config = dict(
    train_examples=39062,
    input='log_mel',
    method='simmim',
    mask_ratio=0.75,
    loss='l1',
    arch='mlp_mixer',
    parallel_block=False,
    init='lecun_normal',
    eps=1e-08,
    precondition_frequency=20,
    max_precond_dim=1536,
    max_grad_norm=0.5,
    l1_shrink=0.01,
    epochs=49.5,
    adamw_weight_decay_other_params=0.01,
)
Rows from block 2 of a small masked spectrogram model, named by matrix and row number. Rows with one number belong to one neuron. Each number is 128 + 32 x the weight over its row's rms, rounded and kept within 0 to 255. All counts start at 0. After the name is the row's rms in percent of the matrix's.
After each neuron's rows are labels from the 100 clips, of 14976, where the neuron reaches its largest size: "top examples" is what is common among them. Only what is clearly more common there than usual is listed. The data: phrases spoken by 400 fixed synthetic voices. In brackets: how many of the 100.
# gate: MLP gate (model.blocks.2.mlp.gate.weight, 512x256), inputs 128-255
# fc1: MLP up (model.blocks.2.mlp.fc1.weight, 512x256), inputs 128-255
# fc2: MLP down (model.blocks.2.mlp.fc2.weight, 256x512, transposed), outputs 128-255

gate.182 095 [122 119  82 114 127  85 153 127 131 151 125  52 124 127 171 131 147 129 125 145 197 112 120 136 121 126 150 129 169 135  27 128 133 131 127 122 117 141 121 118 118 117 113 127 152 139  61 125 131 180 145 103 122  80 140 138 119 140 130 177 183 130 142 127 143 123 122 192 122 140 130  40 111 107 133 132 163  68 104 145  90 128 129 131  89 168 135 136 137 127 120 139 128 196 111 100 112 142 139  89 105 130 128 126 169 122 115 133  91 149 103  73  90 128 132 142 125 138 137  78 109   0 138 143 148 130 127 141]
fc1.182 096 [114  87 170  96 133 169 118 132 130  81 134 208 170 125 119 114 107 124 166  67 164  97 131 122 101 102 125 127 127  50 131 120 124 171 130 144 129  62 116 104 141 115 136 140 138 128 165 204 112 115  64 141 130 172 123 132 146 130 128 103 129 127 106 143 108 121 126  75 138 123 135 155 140 165 126  92  88 141 133 136 141  78 118 165 115  61  25 124 121 193 137 108 104  80 149 115 122 133  96 168 159 132 128 228  81 162 163 107 140  99 133 163 134 129  99 110 167 130 131 129 117 178 113 133  91 127 140 125]
fc2.182 110 [132 128 117 130 138 134 135 123  97  94 132 174 168 115  99 159 111 128 125 145 116 167 167 111 124 127 136 131 124  33 152 249 167 124 121 203 167  84 173 139 156 163 162 169 156 132 155 156 125 137 109  93 144  98 123 162 128 125 175 137 177 180 122 129 165 155 156 115 142 178 156 162 175 147 127 210 138 129 199  86 132  93  82 154 122 129  54  93 121 153 121 144 155 105 215 186 108 158  80 213 200 142 108 108 128 123 132 115 159 129  82 181 132  63 121 116 131 125 153 118 129 211 149 132 111 131 118  94]
top examples: child-like voice (60)

gate.357 099 [ 61 207 144 123 154 121 123 122 137 128 156 149 134 117 139 134 113 133 159 141 187 136 179 129 124 138 210 120 129  36  98  95 130 128 124 192  84 110 127 149 134  94 133 127 132 127 133 115 169  94 125 129 149 117 134 127 139 119 134 133  79 124 111 103 217 136 131 138  84 193 141 116 110 137  51 125 101 124 129 127 109 106 128 145 176  69 139 118 176 135 128 129  63 238 133 159 141 152  63 121 112 124 142 115 123 147 128 126 144 132 109 129 131 109 127 102  90 185 149 125 132 128 128 139 126 111 121 110]
fc1.357 093 [106 112 122 165 127  97  80 129 108 154 162 178  64 156 140 129 143 151 128 128 126 147 129  99 132 169 124 124 120 141 125 136  96 101 128 102  84 114 203 165 137  42 118 128 109 138 123 138 142 136 131 123 182 123 155 189  89 147 130 113 148 123 139 240 125 127 172 106 129 131 140 133 126 112 131 112  84 129 128 124 133 150 138  41 106 149 128 154 118 115 146 119 183 133 123 101 167 129 201 128 148 143 134 164  52 139 125 131  23 139 129 129 157 119 120  95 151  98 133 108 101 106 135 153 142 136 126 136]
fc2.357 098 [110 138 132 116 161  70 128  43 181 150  75 167 143 106 104 126 140 128 127  64 207 125 127 225  97  80 135 117 102 129  92 143 130 149 119 125 144  68 119 127 186 139 138 130 161 129 139 113  80 179 135 128 158 129 129 128 205  92 130 125 128 126 128 128 181 110 178 162 204 132 174 136 193 121  79 178 173 130 130 115 128 132 116 124 127 132 119 200 128  94 164 141 128 100 112 146 129  40 131 146 208 131 106 123 146 109 127 100 119  75 122 125  99 157 104 135 133 116 103 154 123 112 136 121  88  97 160 133]
top examples: reverberation (85)

gate.125 084 [129 133  89 101 128 131 134 136 133 147 140 196 139 127  90 116 128  66 118 151 126 127 140  89 142 122 122 115 127 136 128  33 128 120 110 133 156 159 183 140 114 168 135 127 167 128 104 196 127 132 131 129 118 137  71 133 175 149 112 106 129  56  52 128 135  34 117 100 124  98 185 171 131 129 138 144 104 128 172 128 125 124 125 193 113 147 123 103 146 161 127 130 130 133  86  80 128 122 100 136 110 227 120  88 161 116 129 169 136 130 143 128 137 132 146 116 159 128 126 131 181 106 148 144 126 151 126 176]
fc1.125 087 [127 188 204 122 125 135 118 124  98 125 142 129  71 174 106 128 136 150 139 129 103 124 130 124 101 131 166 199 121 138 129 154 118 162 166 109 143  99  99 105 149  59 128  63  68 124  15 115  91 203 131 154 148 119 182 163 141 201 111  83 123 171 154 128 124 103 240 156 144 135  89 126 133  83 108  78 121 121 120 124 144 167 119  80 197 125 147 204  97 155 147 132 134 121 125 100  94 132  94 151 120 139 246 135 128 107 129 127   9 128  81 137 117 155 142 127 104 126 152 133 117 129 126 135 114 153  97  94]
fc2.125 096 [128 146 126 136 140 141 105 128 200 129 128 194 126 133 133 124 122 137 134 114 106 116 127  72 153 127 130  87 119 153  76 130 132  93 131 146 146 129 105 120  96 159 161  67 169 135  87 133 123 125 184  89 130 164  57 120 156 123 123 127 172 118 177 128 194 119 172 112 128 135 120 191 157 127 123 128 128 149 153 129 138  85  65 114 163 126 135 100 173 145 131 125 157 137 133 130 122 132 134  92 104 199 143 122 131  87  81 128 103 128 102 112 172 213  63 132 120 129 131 103 123  80 125 124 139 134 128 131]
top examples: reverberation (69)

gate.22 092 [255 152 111 131 113 132 111 137  77 132 146 124 176 145 127 129 150 116 145 120 148 132 168 118 128 137 113 141 206 130 120 146 121 135 129 146 113 141 181  94 124 132 112 174 144 228 140 171 144 132 126 129 142 118 215 108 137  63 130  88  14  52 128 124  74  93 165 128 100 193 131 128 113 148  99 133 125 166 129 145 129 151 123 127  72 158 108  82 115 128  59 197  49 174 182 139 131 134  93 125  91 118 100 159  90 121 121 101 125 128 103 123 146 128 115 164 133 184 119 114 133 147 152 130 129  81 144 151]
fc1.22 102 [114 130 148 121 130 129 142 124 164 127 127 143 117 106 118 139  45 103 139 101 113 152  89 130 126 134 130 124  65 152 169 160 128 112 138 127 119 115 125 129 163  74  77 140 129  72 141 163 158 129 182 164 127 132 128 125  51 166 151 129 127 135 110 118 179 129 102 128 103 128   0 140 165 136 210 114 132 167 130 127  75 124 152  77 131 112 131 127 124 138 145 127 122  92 116 143  55 153 143 135 162  93 122  79 135 149 122  89 111 128 221 115 112  94 134  87 179 125 140 126 133 130 130  93 181 144 126 134]
fc2.22 103 [110 116 136 221 255 119 147  80 128 129 127 174 204 116 143 130 142  74 135 108 140 129 149 157 152 128 145 138 139 158  47 126 130 225 117 131 133 147 127 162 135 115 141 183 125 111 113 128 132 174 150 155 137 130 131 151 158 159 133 126 115 130 116 149 106 127 164 113 128 130 124  98 152  99 135 126 148  55 126 130 161 125 129 151 164 174 167 126 205 194 177 109 122 120 110 134 151 129 107 160 131 105 101 115 164 146 108 114 132 110  84 133  80 140 141 128 139 150 175 154 127 111  64 118 130 126  82 132]
top examples: child-like voice (67)

gate.433 117 [133 155 106 125 168 102 146 139  78  63  86  82 124 130 141 125 135 147 158 136 133 123  94 139 102 118 136 157 126 138 123  66 128 145 133 132  50 130 129 140 187 101 181  66 120 122 214 112 118 128 140 116 136 130 135 123  72 139 184 127 183 106  93  69 103 110 130 135 151 128 100 168 156 121 123 157 133 143 134 130 144 129 146 125 128 137 131 118 127 122 154 151 154 101  98  75 138 163 149 132  96 160 119 128 124  62 134 125 137 159 176 118 117 131 146 111 114 169   3  90 120 140  55 148 137 127 123  96]
fc1.433 109 [128  90 117 121 115 124 101 153  94 128 184 128 150 129 139 143 125 196 113 123  97 119 132 134 182 132 129 145 170 134 120 137 141  70  83 146 132 147 137 114 151 209  61 110 157 127 135 200 123 107 120 111 172 149 117 115 127 152  88 119 127 124 128 126 226 137  41 134 126 120 128  72 119 121 142 120 149 128 118 153 161 117  95 139  88 117  47 128  75 124 102  45 152 148 138 135 143 161 161  87 116 146  64 100 118 120 152 142 128 155  79 128 122  81  87 147  96  94 126 121 130 119 163  90  92 161 232 150]
fc2.433 105 [128  93 121 118  97 126 193  77 197 137  99 148 106 166  93 128  93 145   0 168 136 155 127 138 118 120 143 144 184 138 128  90 149 117 154 134 110 105 134 141  87 127  52 142 145 134 146  79 117 133 130 133 220 129  54 114 116 162 117  95 126 126 125 130 128 128  98 126 144  34 119 127 172 162 127 150 153 129 122 153  92 136 120 151 131 167  22 127 170 130 170 130 127 131 197 103 164 240 136 138  94 115 121  91 154 165 103 127 127 196 135 149 125 116 138 127 127  40 129 107 103 123 102  38 123 145 138 118]
top examples: reverberation (85)

gate.350 120 [ 65 106  99 133  75 124 117 130 121 165 153 128 129 107 136 117 159  94 129 133 125 123 124 129 139 139 113 129 135 138 163  77  93 107 100  88 131 107 115 126 120 127  97 120 120 130 118 142 116 127 157  94 203 125 128 164 109 114 130 127 129 111 124 135 147 175 150 134 149 105 132 133 141 136 118  73  81 123 131 126 131 123 200 130 209 184 120 103 127 125 121 125 116  85 126 126 128 129 136 126 107 125 125 115 132 134 169 109  50 162 119 125 113 128  88 189 109 122 150 164 128 129   0  95 115  99 118 130]
fc1.350 103 [ 53 128 139 148 117 122 137 131 143 128 145 157 108 145 147 104 128 121 176 150 167 129 140 132 151 105 123  83 151 128  78  80 130 168 128 142 132  61 118 149 125 161 128 101 158 139  62 159 129 128 120 126 127 123 137 107 120 128 147   0 124 132 127  76 184 133 116 126 163 130 143 122 106 141 132 139 127 121 213 139 181 186  88 137 144 121 124 129 151  92 130 132  38 144 126 121   0 133 148 142  80 123 166 130 126 156  87 133  42 168 142 105 154 139 130 221 126 150 152 128  81 119 188 135 135 131 109 115]
fc2.350 108 [ 82 106 126 155 194 142 157  89 126 159 130 122 142  91 153 183 131  62  69  58 130 165 130 127 130 130 157 141 122 127  82 115 106 122 126 126 122  55 149 125 145 177 110 145 177 171 181 125  95 130 133 128 101 172 112 166 150 120 179  11 186  88 127 123 156 130  96 153 117 113 157 117 197 105 116  97 119 120 127 166 209 128 108  72 125 169 128 165 165 183  91 122 117 118 127 109  50 130 175 127 168 137 129 154 174 146 116 148  93 121 134 168 137 111 157 127 159 127  96 127 114 175  87 121 164 149 130 157]
top examples: muffled (low-pass) (38)

gate.204 125 [109 120 113 125 127 119 129 133 118 127 143 129 154  96 129 113 151 173  78 129 118 135 179 208 168 127 125 119 130 118  89 121 126 115 128 133  75 134 109  34 122 160 116 109 125 147  55 136 127 106 170 137 181 125  85 132 131 119 133 154 132 158 141 102 145 143 151 137 137 119 113 129  37 132 128 136 134 123 178 123 146 144 132 127  87 126 115 191 116 137 117  80 104  62 139 128 179 111 204 130 112 151 148 130 131  65 127 129 128 159  74 104 124  93 152  86   1  96 143 122  53 159 113 120 101 124 107 146]
fc1.204 118 [127 110  98 106 128 101 128 124 120 113 147 163 121  79 202 161 113  98 126 131 123 105 129 108 159 131 129  75 143 105 170 255  56  91 143 145 152 130 207 128 140 234 121 153 154 129 160 132 162 122 102 163 173 129 132 142 126 121  87 113  59 168 126  99 213 136 158 129  92 142 104 139  57 179 122 125 152  54 126 131 134 102 134 104 114 123 129 209  90 121 114 126 113 101 129 143  69 116 101 142 135 124  91 116 137 135 145 108 111 136 125 137 120  46 107 130 108 132 197 128 124  35 133 111 132 128 175 133]
fc2.204 105 [115 136 144 132 128 155 127 139 129  96 130 167 125 161 124  98  94  90 131  96 161 127  78 114 104 127 121 129 186 124 129 125  50 126  96 216 146 202 129 133 115 193 135 144 135 142 116 151 149 120 115  65 189 140 208 115 125  70 189 174 133  27 141 127 113 157 231 102 118 127 150 157  74 164 129 104 115 143  72 118  76 118 107 134  86 121 157 152 155 126  73 130 165 123 162 133  73  79 123 127 151 137 104 110 131 126 152 153 108  81 179 122 194 130 131 138 137 156 117 228 119 138 131  52 116 120 117 125]
top examples: reverberation (76); /ɑ/ (61)

gate.279 081 [104 168 103 127 124 126 113 136  49 107 149 127 117 119 121 108 119 119 183 119 139 168  81  76 128 145 138 114 171 110  86 131 207 127 117  99 113 144  79 139  91 105  94 128 145  73 154 127 125 127 124 132 125 113 143 214 128 176 108 138 141  80  78 126 115 129 116 128 112 119 124 180 127 116 131 130 124 143 135 119 102 141 127 121 132 126 160 115 125  91 126 128  97 130 153 214 129 128 110  66 122 134 138 128 125 128 128 132  95 115 155 118 128 205 176 130 142  44 180 101 126 138  83 126  87  95 120 128]
fc1.279 074 [180  90 167 135 124 120 126 120 149 129 103 128 137 121 130 131 154 128  90 125  98 128 134 128 136 130 132 154 104 126 144 164 115  75 125 191 146 115 129  93 131 118 139 118 126  89 147 165 128 119 201 130 128 128 124 129 128 120 177 103 101 151 162  81 168 125 136 146 122 133 156 128 148 132 129 151 132 131 182 128 131 104 214 129 255 107 118 128  82 126 110 163 127 129  44  75 103 119 192 174 147 122 115  89 141 231 126 129 154 141  90 131 129 125 128 131 113 214 123 130 198  93 123 153 199 166 149 207]
fc2.279 103 [178 123 133  44 106 119  64 130 156 120 132  50  68 126  74 175 139 115  77  92 170 128 126 101  92 127 106  92 122  82 125 200 150 129 188 116  97 128  75 130 136 218 133 115 107 134 170 116  71 147 120 146  77 134 113 136 146 128 167 127 131 129  26 122 104 129 128 150 129 128  88 132 126 137 133 102 140 139 150 106 103 113  92 131 131 115 133  98 175 132 112 147  90  86 191  99 140  87 158 119 110 120 109  85 114 129 129 130 119 127 128 104  83 164  87 113 118 101 128 175 107 127 201 154  65 152 107 131]
top examples: child-like voice (59); clipping (30)

gate.283 095 [ 86 154 138 128 101  24 169 128 162  66 105  90 133 132 139  92  99 136 128 122  96 124 128 131 151 170 141 163 175 115 154 148 137 133 124 129 125 132  90 180 123 130 132 125 176 138 118 132 120 132 110 147 163 137 130 109 140 149 139 131 134 113 136  49 115 196 113 140 141  76  11  93 181 162 138 191 121 109 121 130 145 106 153  93  75  84 129 108 146 124 123 100 108  93 133 124 184 168 139 248 127 115 130 165 129 128 138 155 136 144 107 136 130 160  35 127 128 112 125 132  84 120 113 166 126 124 185 142]
fc1.283 090 [128 146 125 131 120 118 129 114 154 135 164 153 112 138 164  94 118 117 126 134 124 128 124 102  96 168 135 153 130  60 125 120 102  43 179 126  79 160 131 125 179 101 116 100 110 130 116  80 190 103 197 118 127 129 121  94 127 136 149 164 120 174 152 102  63 179 153  94 118 132 134 143  47 150 126 105 128 133 112  95 126 118 138 137 219 141 107 134  67 115 157 117 146 128 156 113 129 114 138 121  82 122 153  80  82 123 127  99  72  77 118 144 133 128 161 130  63 130  84  93 214 104 161 137 145 176  99 128]
fc2.283 093 [165 130 147 154 114 152  94 118 124 121 120 120 126  91 106  81 172 137 129 106 164 135 124 173 125 131 187 123 159 133 177 150 112  82 125 167 158 152  87 126 158 123 143 255 126  92 123 128 131 128 154 100 166 150 119 152 126  60  74 131 200 121 174  79 118 163 109 129 133 247 106 104 110 111 141  55 213 123 132 128 121 128 131 133 152  75 128 150 125 122 126 121 141 141 137  99 129 134 149 100 123 150 101 196 132  74 137 251 123 120 125 129 125  93 135 112 143 124 116 129 136 125 125 116 131 140 146 138]
top examples: reverberation (97); /s/ (81)

gate.482 083 [133 154 133 140  73 192 128  77 136 133 129 119 123 138 105 115 169 129 136 157 104  86 128 127 127 121 134 128 130 104 124 140 132 137 128 127 123 111  59 146 126 128 141 219 164 199 162 161 135 182 118  93 128 154 122 128 122  88 114 127  86 122 126 146 182 109 121 122   0 147 127 118 174 148 128 121 126 128 131  91  47 128 120 128 130 128  69 129  68 128 125 187 255 111 127 155 127 127 146 129  83 119 152 126 123 128 127 167 149 127 124 131 117 123 130 194 102 116 153 255 147  63 132 134 100 147 193 129]
fc1.482 090 [119 228 172  50 107 193 101  98 136 154 209 136 116 133 140 132 177  53 128  90 149 105 171 126 126 165 128 127 128  61 127  81 142 130 154 114 110 193  70  63 151 127 111 128 152  50 128 137  95 131 108 133 150 126 135 127 143  89 140 178 118 128  93 107 125 129 221  96 184 152 132 126 113 100 112 134 144 120 180 127 131 136 103 115 114 127 162 124 112  98 124 135 146 129 124 136 128 153 117 175 135 112 138 126 228 160 153 126 135 171 133 129  80 103 159 157 110 135  50 156 149  96 135 128 112 204 143 106]
fc2.482 137 [166 192 198 170 136  95 138 137 196 170 146 139 193 108 126 183 131 128 138  79 143 135 182  75 103 236 130 145 136 176 131  99 134 110 209 195 145 163 124 132 145 119 135  54 189  36 158 156 119 128 142 171 162 134 110 147 131 175 160 128 180 133 137 125 118  99 169 127 242 173 143 140 124 132 135 125 125 132 158 194 198 124 143 149 135 137 148 113 146 136 150 165 126 127 122 127 128 166 170 119 158 123 129 129 177 128 130 163 121 182 116 137 110 129 181 128 141 130 130 124 125 156 191 119 126 133 132  47]
top examples: muffled (low-pass) (68)

gate.372 103 [127 103  97 129 118  66 172 115 121  85  89 145 163  98 131 145 172 172 151 125  60  93 250 123 130 145  19 100 196 115 135  88 120 178 126 168 172 215 132 132 132 106 127 140 102 115 145 177 106 161  98 100 143 136 127  88 123 125 132  35 121 122  65 128 121  88  85 136 127 120 133 128 149 116 122 186 153 131 116 112  87 129 157 135 138 153 167 130 123 178 133 142 123  81 123  98 152 226  98 126  98 112 129 124 127 130  75 160  62 131 133 158 123 137  75  98 118 146 121 195 150 147 116 158 122 119  96 126]
fc1.372 097 [194 135 113  77 129  89 230 130 114 127 118 125 138 122 119 125  93 129  35 106 136 122 150  98 134 140 158 134 127 108 136 111 145 139 188 122 117 124  52  57 139 184 154 138  90 202 132  63  74  89 225  79  78 119 139 146 150 124  52  38 136 132  84 133 117 114 152 109 142 125 108 133 166 127 113 144 132 123 111  89 135  83 111 195 114 130 197 119  75 138 130 138 153 126 129 142 116 124 143  73 146 134 122 188 126 170 132 139  93 128 147 141 115  83 126 149  61 112 133 128 153 128  93 134  92 133 116 170]
fc2.372 100 [105 130 127 118 129 120  96 103 167 159 118 159 109  86 134 121 195 124 147 126  74 130 177 145 127 127  72  75 166 149 132 139  98 191 128 107 118 128 128 130 135 123  70  77 130  52 161 123 114 176  99 152 111 102 131  88 127 109 130 116 143 126  79 161 128 133  76 191  86 119 128 126 157 146 139  76 154 117 138 140 135 189 115 129 132 137  59  78 255 220 124 130 128 131 122 122 159 159 137 150 127 166 174  76 167 107 153 132 138 120 121 151 152 123 132 124  87 139 119 140 136 135 155 142 136 137 108 125]
top examples: reverberation (62)

gate.397 101 [161  95 122 129 127 129 128 190 118 128 142 129  83 123 124 128 177 128  67 136 125 142 128 121 208 129 109 131 110 127 167  71  84 154 113 107 135 162 149 129 128 128 101 110  79 127 135 132 126 149 146 135 157 126 201 155 133  21 157 107 117  94 133 174  28 146 128 141 179 145 128  44 127 135 138  58 128 155 117 146 132 140 129  98 132 132 127 144 105 135 128 146 103 130 123 135 126 111  78 125 138 200 157 110 129  80 144 124 193 128 108 122  72 133 126  47 136 199 188 119 127 123 119 127 120 128 128 166]
fc1.397 097 [111 117 113 118 134 143 133 121 172 140 136  92  98 130 101 128  99 117  54 176 123 124 152 194 122 127 125 130 136  89 161 108 125 126 114  71 146 232 111  85 195 124 126 120 105 129 122 132 140 128 139 124 131  50 228 135 136 130 104 124 145 147 137 197 114 127 154 166 115 133 130  87 157 145 113 122 187 145 146 132 128 151 125 109  79  96  50 135 128 191  68 108 169 134  34  54 145 151 140 176 143 110 156 136 139 136 216 148 170 140 120  92  83 113  24 136 135 166 129 115 130 140 126 128 101 162 133 233]
fc2.397 079 [105 143 134 134 149 124  92 193 129 116  95 135 161 122 132 147 138 141 135  71 121 130 168 155 195 178 135 130  63 157 108  88 101 128 173 128 120 127 150  98 123  78  91 110 129 176 128 126 139 126 128 162 115 148 170 101  99 103 131 135 129 142 135 160 127 129 133 120 161 132  87 130 127 148 131 127 130 104 127 155 148 153 161 126 111 148 154 128 142 134 171 148 134 120 127 128 131 118 205 115 129 115 129 127 117 109 118 114 132 164 129 161  70 128  63 100 150 160 196  69  15 121  79 128 129 160 198 119]
top examples: child-like voice (57)

gate.454 089 [156 242 127  90 115 139  58 131  77 108 113 124 114 145 157 137  45 133 124 185 120  80 131 142 128 128 137 131  89 119  77 129 124 171 133 136 138 159 139 104 106 125 137 146 123 137 129 141 129 122 119 147 130 158 129 134  46 164 135 134 152 129 127 105 121 126 126 149 134 122 115 163 138 136 129 125 123 129 154 157 126  37 137 146   7 130 156 125 134 123 236  90 147 141 173 120 141 130 133 154 121  98 120 126 202 135 171 155   0 133 125 119  91 141 138  98 147  76  71 150 105  96 119 168 129 123  84 199]
fc1.454 079 [156 150 134 123 131 115 127 113 128 130 131 138 146 154 127  76 136  84 135 131 127 137  31 134 127 126 144  64 123  89  74 126 147 166 132  82 135 116 119 122 100 102 128 168 108 128 108 153 243 122  87  94  64 126 136 128 123 176 171 128 122 138 121  79 170 128 118 195 164 129 125 136 134 124 124 128 112 124 127 152 112 115 139 177 124 198 124 111 158 126 148 142 182 135 149 125 103 153 136 179 114 117 100 115 185 248 102 128  82 134 122 127  91  94 143  41 128 113 129  30 106 162  83 114 120 103 131 178]
fc2.454 106 [181 130  93 109 107 148 167 172 146  90 176 117 172 126 170 129 126 164 165 255 213 157 120  99 134 127 157 132 222 137 129 118 135  89 113 139 127 158 128 228 138 145 186  97 177 129 137 129 145 132 124 125 131 145 166 141 137 149 115 154 135 166 134 125 134 129 134 127 130 131 105 137 140 134 116 154 121  77 137  92 202 126 131 122 135 131 149 130 131 155 106 161 193 120 141 177 134 127 119 131 135 188 176 136 128 141 162 144 172 170 180 154 136 170 112 134 160 153  81 133 137 124 162 101  81 117 186 109]
top examples: muffled (low-pass) (61)

gate.2 094 [102 130 136 127 115 115 159 142 142 121 125 144 140 128 155 135 168 134 146 120  77 151  87 134 161  84 140 142 131 128 130  56 163  79 129 255  59 170 109 111 123 124  70 134 130  39 126  84 155 215 145 101 155 137 156 126 111 162  89 122 121 129 176 119 109  92  29 127 124 149 174 134  86 119 156  94 131 118 174  90 165 189 146 128  74  76 131 167 161 126 160 141 141  98 129 100  54  74 124 169 203 121  77 175 153 148  78 173  94 114 142 114 144 111 133 105 119 155 145 135 130 119  96 129 128 120 108 157]
fc1.2 105 [136 124  52 128 143  39 130 129 136  98 107 126 122 102 133 100 153 110 194 159 135 133 124 128 111 147 130 213 119 118 124 118 125 130 121 128 100 144 111 122 135 135 137 125 128 116 171 214 118 131 127 102 127 118 133 191 130 125 128 122 128 107  83 135 121 142 146 168 126 120 128 161 153 125 127 161 126 124  86 126 114 104 102  87 187  82 129 134 140 119 134 126 157 128 108 115 128  89 131  59  84 189 122 135 100   0 145  92 124 126 121  71 115 180  97 151 153 120 135 128 122 113 212  97 125 125 127 114]
fc2.2 090 [121 168 199 123 135 127 138 138 123 126 131 103 101 150 116 127 154 134 143 134 165 129 140 142 166 132 113 126 171 138 122 160 120 139 122 148 130  96 134 115 120 142 142 120 238 110 107 155 128 128 151 200 151 142 129  38 169 106 149 168 132 114   1 146 116 129 142 104 130 114 127 133 107 152 125 130 137 104 157 205 127 110 170 125 147 160  95 175 117 153 108 129 127 112 125 154 166 108  70 158 148  98 165 124 112 206  69 172 142 219 112 192  90 103 168 118 105 203 116  66 145 119 114 145 121 118 129 146]
top examples: muffled (low-pass) (40)

gate.159 076 [136 158 132 184 125  85  67 130 148  97  29 144 137 125  59 134 133 126 196 118 114 140 127  61 110 128 136 123 137 137 177 127  77 127 128 114 156 145 116 190 144 127 128 153 106 130 100 115 145 127 131 122 136 109 148 140 116 134 158  45 130 145 131 163  20 130 199 126 128 145 135 131 115 213 104 119 104 127 117 130 136 129  97 155 106  98 127 136 142 195 139 128 214 114 134 128 129 128  61 138 125 124 127 130  97 112 127 126 124 125 115 133 164 158 129 122 128 126 158 139 129 144 142 167 143 128 116 123]
fc1.159 076 [118 174 111 130 128 222 135  97 108 126 135 161 121 147 102 136 140  83  71 151 157 132 163 129 128 140  72 132 130  52 101 128 218 157  94 147 102 139 129 126  88 156 143 110 193 112 141 120 131 135 135 127 128 130 138 120 128 103  99 139 125 108 145  71 148  88 117 131 132 104 141 130  80  81 105 130 139 149 227 122 128 137 202 167 138 133  78 125 126  64  93  74  85 129 130 134  94 124 153 128 124 130 144 160 129 153 128 131 114 127 167 144  85 125 124 134 112 130 117 128 127 102 118 115  36 117  51 172]
fc2.159 102 [122  78 124  88  95  98  78 166 126 144  89 126 121 127 110 120 134 103 212 131 125 157 127 127 139 130 123  88 141 174 119 128 110  76 122 129 149 206 197 107 141 144 132 144 126  97 119 179 144  27 157 148 138 132 140  80 126 115  87 128 191 127 115 139 134 142 126 129 133  86  83 177  75 150  83 134 124 133 124 119 117  89 129 151 131  14 128 129  84 199 112 113 163 148  94 116 135 138 115  81 103 113  26 127 121 162  82 148 136 166 104  63 115 114 121 129 129 129 175 129  93 182 163 146 123  95 164  46]
top examples: child-like voice (52)

gate.101 124 [138 111 143 195 146 128 143 142 108 104 150 128 109 145 101 152 128 129 135 121 126 189  67  59 140  86 146 128 132 103 128 110 158  85 128  67  91 155 136 128 126 126 237 126 150 104 122 132 148 138 119  36 175 136 141 101  98 159  82 216 149 128 142 111 171 139 128 137 185 120 124  98 127 129 126 176 135  65 146 161 138  93  94 129 186 119 123 119 131 133 124 129 108  91 206 157 133  55 185 128 155 149 136 126  86 119 147 135 102 128 127  99 131 102 175  84  15 118  98 103 143 127 150 117 129 120  47 102]
fc1.101 101 [ 84 124 117 146 183  72  77 126 109 125 155 129 140 148 111 118 133 113 130 130 119 168 127 127 140  90 155 180 128 144 147 129 110  83 188 131 127  89  96 127 139 111 153 163 129 144 123  66 121 155 130  97 192  94 122  97 124 101 128 166 129  79 117 105  45 128 132 138  97  98 124 138 132 125 177 141 121 130 255 126 197 123 128 108 114 113 104 156 166 155 153 127  46  97 122 154 108  77 110 125  84 166 134 166 145 104 119 134 127 136 182  86 135 143 127 127 132 213 121 101 119 126 137 111 128 118 128 151]
fc2.101 108 [ 66 127  94 179 119 137  78 137  77 138 135 122 106 115  74 127 132 151 169 131 189  33 131 109 126 115  73 128 117 110 130 162 203 126 129 136 141 128 113 138 182 181 128 145 174 106  63   0  19 121 124 147 134 115 126 120 131  57 134 160 129  97 121 115 122 134 100 131 129 127 120 217 118  78 157  95 125 157 220 107 140 127  62 119 117  82 125 146  76 131 132 107 129 128 109 155 158 156 156 136 136 111 115 129 137 151 119 140 189 106 123 138 120 164  50 133 133 145 109 131 141  92 121 127 109 123 171 136]
top examples: child-like voice (59)

gate.15 094 [132 108 129 125 110 184  90 147 133 112  91 125 104 134  94 135 126 127 129 129 229 127 128 126 126 123 167 113 125 133 130 115 131 102 142 122 144 128 146 147 129 128 142 133 218  82 156 126 140  29 127 142 113 181 107 148 129 138 126 105 129 124 133 134 133 132 148 188 120 125 129  86 116 111 118 130 184 166 131 140 114 103 121 130 155  72 134 220 125 132  77 119 130 133 121  73 128  89 200 127 158  79 149 125 131 113 125 108 176 111 131 110 188 175 132 195 138 128 106 169 130  84 133 128 155 132 132  43]
fc1.15 094 [129 102 215 128 139 114 105 161 154 133 105 108 141 176 142 100 134 132 140 142 119 147 128 130 135 133 129 122 143 108 112 129 103  87  82 131 129  24 135 199  73 133 123 129 196 121 128  97 167 126 126 179 188 117 128 134 126 136 166 136 132  49 209 136 208 120 126 133 131 127  98 199 105 159 134 126 112 128  87 125 183 129 129 129 129 127 200 136 139 135 124 142  85 128 136 122 132  92 143 132  53  99 107 132 127 119 103  90 128 126 201 178 157 182 132 138 124 143  90 131 108 197 125 183 128 120 118  45]
fc2.15 110 [124 182 115  57 114 128 127 100  68 129 121  94 134 128 113 148  91 104 103 114 128 108 139 199 125 157  50  20 117 132 129 101 149 163 121  91 101 220  77  58 132 151 128 107 106 126 128 127 124 127 135  95 120 131 123 142 117 134 129 139 141 128 114 172  90 145 126 131 128 130  99  79 221 127 120 126 140 128 100 127 145 101 136 129 123 106 171 145 112 174 180 164 126 145 129 127 135 126  22 155 143 126 171 118 131 128 130 125  95  73 117 140  99  50 127  84 136  86 121  83 139  59 125 144 130 124 137 208]
top examples: muffled (low-pass) (38)